A small masked spectrogram model, trained from scratch.
Model: 9.49M parameters, log mel input, encoder arch vit, encoder norm layernorm, encoder activation gelu, encoder patch size [32, 4], encoder layers 6, encoder width 384, decoder width 128, decoder layers 3.
Training: muon at rate 0.0077, 18500 steps, batches of 128.
Data: trained on Morse code for random letters and digits, with fading, noise and interfering tones, 26041 training examples, 90.9 epochs.
Rows from block 0 of the decoder of a small masked spectrogram model, named by matrix and row number. Rows with one number belong to one neuron. Each number is 500 + 25 x the weight over its row's rms, rounded and kept within 0 to 999. All counts start at 0. Numbers have three digits each. After the name is the row's rms in percent of the matrix's.
After each neuron's rows are labels from the 100 clips, of 14976, where the neuron reaches its highest value: "top examples" is what is common among them. Only what is clearly more common there than usual is listed. The data: Morse code for random letters and digits, with fading, noise and interfering tones.
# fc1: MLP up (decoder.0.mlp.fc1.weight, 384x128), inputs 0-127
# fc2: MLP down (decoder.0.mlp.fc2.weight, 128x384, transposed), outputs 0-127

fc1.40 054:507452505518479472510487517498485459506522500498487515535471495498472536461488485511509530497505478525519525487493481483516474520555552497540496451481509525504465496490512494494480519531482538610493497535524457470523489487479509515481494484512490515501495463487520523490490504515534517500469514489501443444489506537524525475486527522514504499540530531498516484486484488509468470533460
fc2.40 057:503464472486507525492512521502508523536530480478502522511472498514482473488520512480517520487496488503505486505468472483503498517523511493499532460518486477511487491455494497503493485495493483478522533527485522485491514428512494524466477500483517521518512478475491525506513495543537500482645475509470475496507496518525513454494521474486459494489505514479438519473501453523516484478488
top examples: tone: middle

fc1.297 084:440499489509488492493523542517522576497532457502508503473486528477518488509501501523534476491487508479540505464486512505448476467483506511497510493529501497532522503507505458494509499505469517507493477464456500516484487472538458515501526494471499493540436446475507490535473484516521517524501521512507539500562504509522531526512507509487516531518503482509527459435465535486469500481498
fc2.297 092:538478517461475509507489518542510500537463514462518474503454505466508488496507509517483502503477492473495548538511550516512517437498489507490503551497468552450469524494493524495529511481516498488506513480468506511502534487525472482517493534514489485462594511526489496463507489466440514500503507491501541505524508490514507513495479466495486466474536522469504495510507539469482527495484
top examples: thin (high-pass)

fc1.49 086:515519463475504477521479420506487494470487515537538489491469503503495540509522496464545510537490507492510512483552489477504509483504518489482447491533463494541540501490509491519465454490519453496490490490548485460501512513509486550505521504533507482472537478476502546514541447497514476484492501499530502492485535540522528521467466472471470501515543498485491507486537499505499502531524
fc2.49 081:501502472506480557516524512500493494520493516489495520526493487542514478502436458522528506531485533474461506488519487501517492502473480489463475527495510542536469526539486477511488498525476490495508512564515497498524511495500508477533509542483502516554488517501517451540520500499517516522501516488457458471487535491482512482475459516501530510496408508481472441511494495487517465487483
top examples: tone: middle; rumble; muffled (low-pass)

fc1.156 101:476487504505505492473503464510483484510514472535497541487425496515487495487482515531502544501494531534552450475498497465485562499475518521460513501503499477530532520481474546534478484499495519501485477466433491500487512512526525536527529507490507507480528505539488461537486503485500501551494488492487507530542497498529489510480465495550519487505482480473491458511540525495487480508451
fc2.156 095:497452452524524544530494490488569476535483493491485486467509482497521454459526477479496531547484468516475490488412499499539489470460492512507496449520471515493518479502509505483516521452452488504517500528495498513472510452455545474557463494475493519492499499498510501502502498539517558501492504530488486498496477509482533480526505527508502491495474495505517506499491507513488473496508
top examples: reverberation; quiet level; mains hum

fc1.221 070:528480481466490520509528447477484470496506520498545489480491522477481517491534483531479450508515493508538519493494506495512478455477517500544528466498532525489490538477448493495500461463496539500496499498552524470526501439524480497514465469517497518543532465508497507472502510529492549503495506510534503473501467493507501487557490503511492489509481477495511506534468553478543441513517
fc2.221 046:469521482525501489486467477496534475542523482519458513521489493540508482490492526480553521504517501498457495505488523529494507549520482538493464508473491470518489436520544502519484547528507444512509506487488481530483490498484541461504535556533513496462451503519514491510498489472491514498500514528506478511498499510513501504475472449506521516475497522518538492474503445534476543465461
top examples: thin (high-pass); white noise; reverberation

fc1.76 123:510478500536479513513542532474449510473485490487543480500484496497521516531503521501466426512532511519531524501509494488486487489475518486525530490519493509527494522488434462523485474513494512497496494491519495474546538500455453519553457458463461519505530493480485525479491507496509502520507502501517514491536513441480510494548550533476484494474494535498485509485512511490494443497536
fc2.76 108:454510466482555484500511473495504474512529496467512466506513514499517494469497515509506552505528500497449522491523492505485493501483489517489480468466492514466489451506532508459485551501501479498509545512497518493451515466561518472490493560536487453487512535529507465521501487482463500461486511519472513491462496505553494530514436503528475526489519489514535509528515513487501517466473
top examples: thin (high-pass); rumble; reverberation

fc1.45 086:487475501439506521539463558494495540503474494464496502511488492517518549497466545530481442520530483542529507499501481502482482507519521488476517538507510523473451445502471517512506536504506471502502496502509519468515486492509511514525487514478459505517539517521488517457515486521487520517494502507509518472531476505509522465531516522457429468528532505527460530515482491482476522464488
fc2.45 101:514520460488508515466495467520489525541529498474482492520565480516477504488507556498515480520489459533461505550457510517460488520511500495518446474503504502535510513526493507499484467458472535496500473500555480489532457525519481509481514499507529497450512448476551461466482493486519485488499523476519490471494528504475505470525508486497527518512513502498473503469494535496480511488436
top examples: thin (high-pass)

fc1.131 113:525534494541469482490501492531547498498490482483472510486540490478497495497503494460519436530488493478497506540482491467519462455487530480521440477493477506505507521503510526469511478489498515508507500533489513542478491494493532451448476495482487501482499485539503508509485491526515490486505507505494478545547551497578493501488544546450503491477535512515546550517491493484505500508472
fc2.131 109:535527513497493482506480492491486494535528487503528492527529477468472460451480517454529524521501477505501488522493505467464536439495518516530469476472478539534469499522532494520527519472458532488494462496452513508525518484512505474517492487515495523534514502476459474508536512441492504453508505487482440513494520516506479495464539507469524504490532465482510560509504476488526487480519
top examples: interfering tone

fc1.307 131:496523499496515487486471514449483462457486531521508451520481490516499537487513493545469532493503545528487522494507505470483434481507525491540470475469480522453517495498501515496516530483480477514506507512539449488506526529491496484477509474489450512540503510557528465537508523498552518489500504501518464506492476536492530529465528485460511485548488536475496527479485497491484499537515
fc2.307 110:497467466491514498534502474523519531501511490479542506451537521452532479480520503472520492518492453445485482522487517527518566512504457505496532516528517483519502490504494494522497476507524499504526537476485527510507472485502544527470523508490539482498486489473476544510529485489480540525499506475435534504488506497493498528493523535510494515474472452511497529538512494498565464454517
top examples: speed: fast

fc1.209 086:527513515525479493524547501524487500500505503505523471489485485482519500530515492506477430467540500523528546499470494494508502492455515497519523465471503524495518517480450447484486501511488484526510529501484497504516500497470461500513456438501495544491496474509470544462501483520524456487507496488497515516538514480473499525548515560513476427473489508496497488499519552505551488512507
fc2.209 060:478495501495483519513461516491509493516530518529477493484523511505497492491515489504511588544520496458495511511525497485451477496529487527511472493518515489483512469525539534454490501476520460473522520494492517528459482537494504461467520516557528506488448484491491517544466497499514527498515498494448508486476508503538532477460471464459535517512502492479510526522461479524507550468485
top examples: thin (high-pass); rumble

fc1.236 089:535550544490480505479493528431477482490460525503529512495484488508510522534470519498544516505512509476498494485512498558475505483510519454515477518459494509502517509534515511486505472453541515499486458452490474472507484474503496497465534498507546488514469528484495480489463497522536504525521526523539543476573511488498499496494486500523503489505483517498478500462484550489480449511464
fc2.236 080:501468546508569503530484490477493485500496531484518504460499528497501510490481522498530482509535472524490465506483493494488501495476526497441527471495419501494526486477489462504507486474478522498493516522525511485484476514511529523524500532468524470510490448499476530547459513538525504478476504498522485509503491545526495503518517598501496447525516485488503502508503463486465478504500
top examples: interfering tone; reverberation

fc1.272 172:466504526528494475498459511470469471517473504543463514501481507502527516490482482504474483501485487492522497494506496486506480518540492487527469514517509495514471521513514510473493503500515524683508507509493525500515490484497498505514503488509536519493473478504483498493488505475498497472580529508500510490527459504479488519491509516474497495508516496492515493479501498492504463495499
fc2.272 157:469492511566507480496465480516494476516502527468468494488525486492532497436535499547488480490467517513521486520502497544539473515439470521530513503506526497505495542479514493470511429496537522521509492477507483511484486502508491470504474514499474516499489514488548515527525436461509499489481507488476498490512474486506527541480525533539496503507540503426502468528500491518520484483495
top examples: reverberation

fc1.355 100:506501510519470523494512574517480523493454450507498516544517497521483497515524512512506466512471516519486510492495520477483499529527527514481461498516518519555493516471466504519492462535489471500494470471529495497511568477510459524535514486499481467507494503508491505474509482523500485522492492492537525509492500512492528473518494451441419471473472532483500458534494471504487537470480
fc2.355 106:516458515469514467521498501524504509496488483481496519529496440545480518464475497489545489526537521467473534542437492505475528491502522508510511506515514466537497464462530511493497496433519501505500499507514510453495507474471532503495471479537459448485488468529551464476478494514533498520502482513514487466517489521517463478532549485505535530519497487503514503507492491454535501494476
top examples: speed: fast; thin (high-pass)

fc1.25 116:548553497552541528504495465519493527523460531484531505485462503564486496539486437487515542530453488505487489505518525513535456446487497515462518513496509529471499523525470521495501484498534464495505499493492509513512493478526506501524476473502510517548563498482467514515497497502517459476504493491499515510515468520478522498516508468490507485459485532491473500529477473489487461466472
fc2.25 119:489444549529535569538516526517502523506514532502531496487501528501478508497526472512521498515514490496499476511514573513445518500489461480512506474536464519474497527537505522494526513481495497507503513507520492490539465519508475491478521482504495445472398509501489478516486498477509497475499505499514488487512492518458518509500448476494554478509526487510478472496482484537516486524517
top examples: thin (high-pass); fading; white noise; pink noise

fc1.358 103:482558496507480490515483471468492516477521530494516556489541509518504486528542533519494475497499506530547482541467504479514443510458533509507469487493501498479495518491518506555470459500500501494498483528489432508509471509503490481487518514474554509497475534495495491495507517485482442535489505511534552479486500470477471481532493492512488513512536484514505474500451453515500443522514
fc2.358 078:538433483547522556512508504492459457460470479534443521491506532501514512482457474480518485514510492519503498497499490507440499506507465492525506478472516486514487504470501503478515529490452495506513517537491439509537485484529494507492506472481463485516505490506490482506500491472496459514500494516490527517482476522448460459497488487482549536510496469492480520438516534478507489463504
top examples: reverberation

fc1.187 109:467532475507518500533488540496529458529512506504485542518556519502486488552476469500473547489485504514532488472484519503482435499455523499502482481518506503550502508511525534466500487505513532503507507517508503502493499513506499480504491499439497496503489546495520493424482494547548481468508510499509478501494484512522475506526564469500482456452463497510459492527476512535496494497525
fc2.187 091:524468501537521463443497521490475480517522535545493506507498527519483478498507535528446512485506539498564562456509473500497538499498480502499507488473505474511531512509517504483497495492507415501511504527521483496489492510469474534471490515510501524486527528529488489492522466519498493475505479520527482482491510474553470492494545463532543488501516511524462489450518483524475472522528
top examples: speed: slow; tone: high; white noise

fc1.167 159:491511515497486487522444514469490498467478494503526505495548482509493509514512519497512484495470499484505511482497508515500522509511508507476507514519494498466510525502454479499518497489495493588524497509502472548517479537507513512503493494506502477503493520483491498499457513521497499500325499514520519530514494467504508531492499516468478493521479460511495513516500497489516525510489
fc2.167 150:479488503559508482497496486516502482521507528484461489500518501489521494437538492549484496488481517525517479517508496544526456516442473524532510486502527500514492528480519502477499431491534517513507499481507493501496496488503479466500481528489491530497487513509548513522537436453503499489489501467468500476504468496503536516496524530551493527503553517413518480523506489530516492478499
top examples: interfering tone; thin (high-pass)

fc1.379 117:532487442462485549494488467495504535500553531488517506550456517474501505522517487491531493490486521524502513466507539479527518475552454515464527534502465502503468513496500535539466503463538480501504505520473484520501485487501471531474490458490516509516504510491520538491460498442523471532501500512500476529524441555474492492463505523474495486494497505485479484505500463512482527484496
fc2.379 077:524497573500523462491513524512470486509486549512491501482468466501488489451514492468471512504531468455493454518506478507501484519446466530478455485488503519484513468531513473490501494545534487503493503531507504484506503529466493525559465523489502486493572499534524492505545506532495501522498518489485501496470559497523490496492513513490514497475509515502468511500516536481496429534499
top examples: tone: middle; fading; white noise; pink noise

fc1.42 102:449482540476502513458476522446450492486526514524494512478481450493545537502482488506537515486469482517540499477464489529510514500504503454478489496511513506528494527497490502490510470461508500541539508511526468498483484507505485492484504461484495494503482513527519513510491496505542479466534522543558538487574543531496510484492521516530509524536496509505485478458456545490478513489484
fc2.42 116:518508483525518477537462451507520477553491493493515502517521512515476454486480522508466486498540484517536485509542478486543465497510498497497530516499439513500518485450486509521499477504499489473490481505511514511465496478480445485452480529513528511465518480509514475499472536553457448506495512505516539485469475472483514500479500533529471469544461553484458512527484512479487502503484
top examples: tone: middle; speed: fast; rumble

fc1.309 110:491476465524459523507465464495518493489524506510509491500489551480479451537494508489446487461498519467502479478539512519541501475494530486459518483494456529506454507515528508485496490480485491501497481463528483498478451478469539538467529498534502473519492556495513530511525500531518515488492487484523530476486501516496515534523497530534538489517510499466519555534514472441501474484528
fc2.309 104:496522449503500489504543447504447536509566526461505489502527527518543514503531558506503490567503477495482517509474537482492453527466472495531500499476465488482541510504506462525485501473488514500512510490500509495509499530513471512511501476513501503466512542535476465506478466456529500473500503468502509491483481530528519488533489466491458476532546534505495470473490462499494502496494
top examples: thin (high-pass)

fc1.80 086:494489476517494477495492538468445501447471523511501539502434529459455507480494506532501549465523486481486513463533491509477529515514467513480500526487474500486512495470473473514513530530494506489540536530524504506444531496519485537495448526514501522504519542513518505471497500497485486516496511518528507495485508523497512521514427490542477503484490510498505456495461560498494527531494
fc2.80 073:513508466508523487518523491450499475524505488544563491500576520515558480468516498494513518507498516482479532480487504516466525456518486532526532489510547499538492526513512502492471513506461532517489494489543505512520509504472515500548488521541440477513493488508512480466534504444540511477513529484482492520517530533498446508517476485488485469466471475492494484519495490496518498496458
top examples: tone: middle; reverberation; mains hum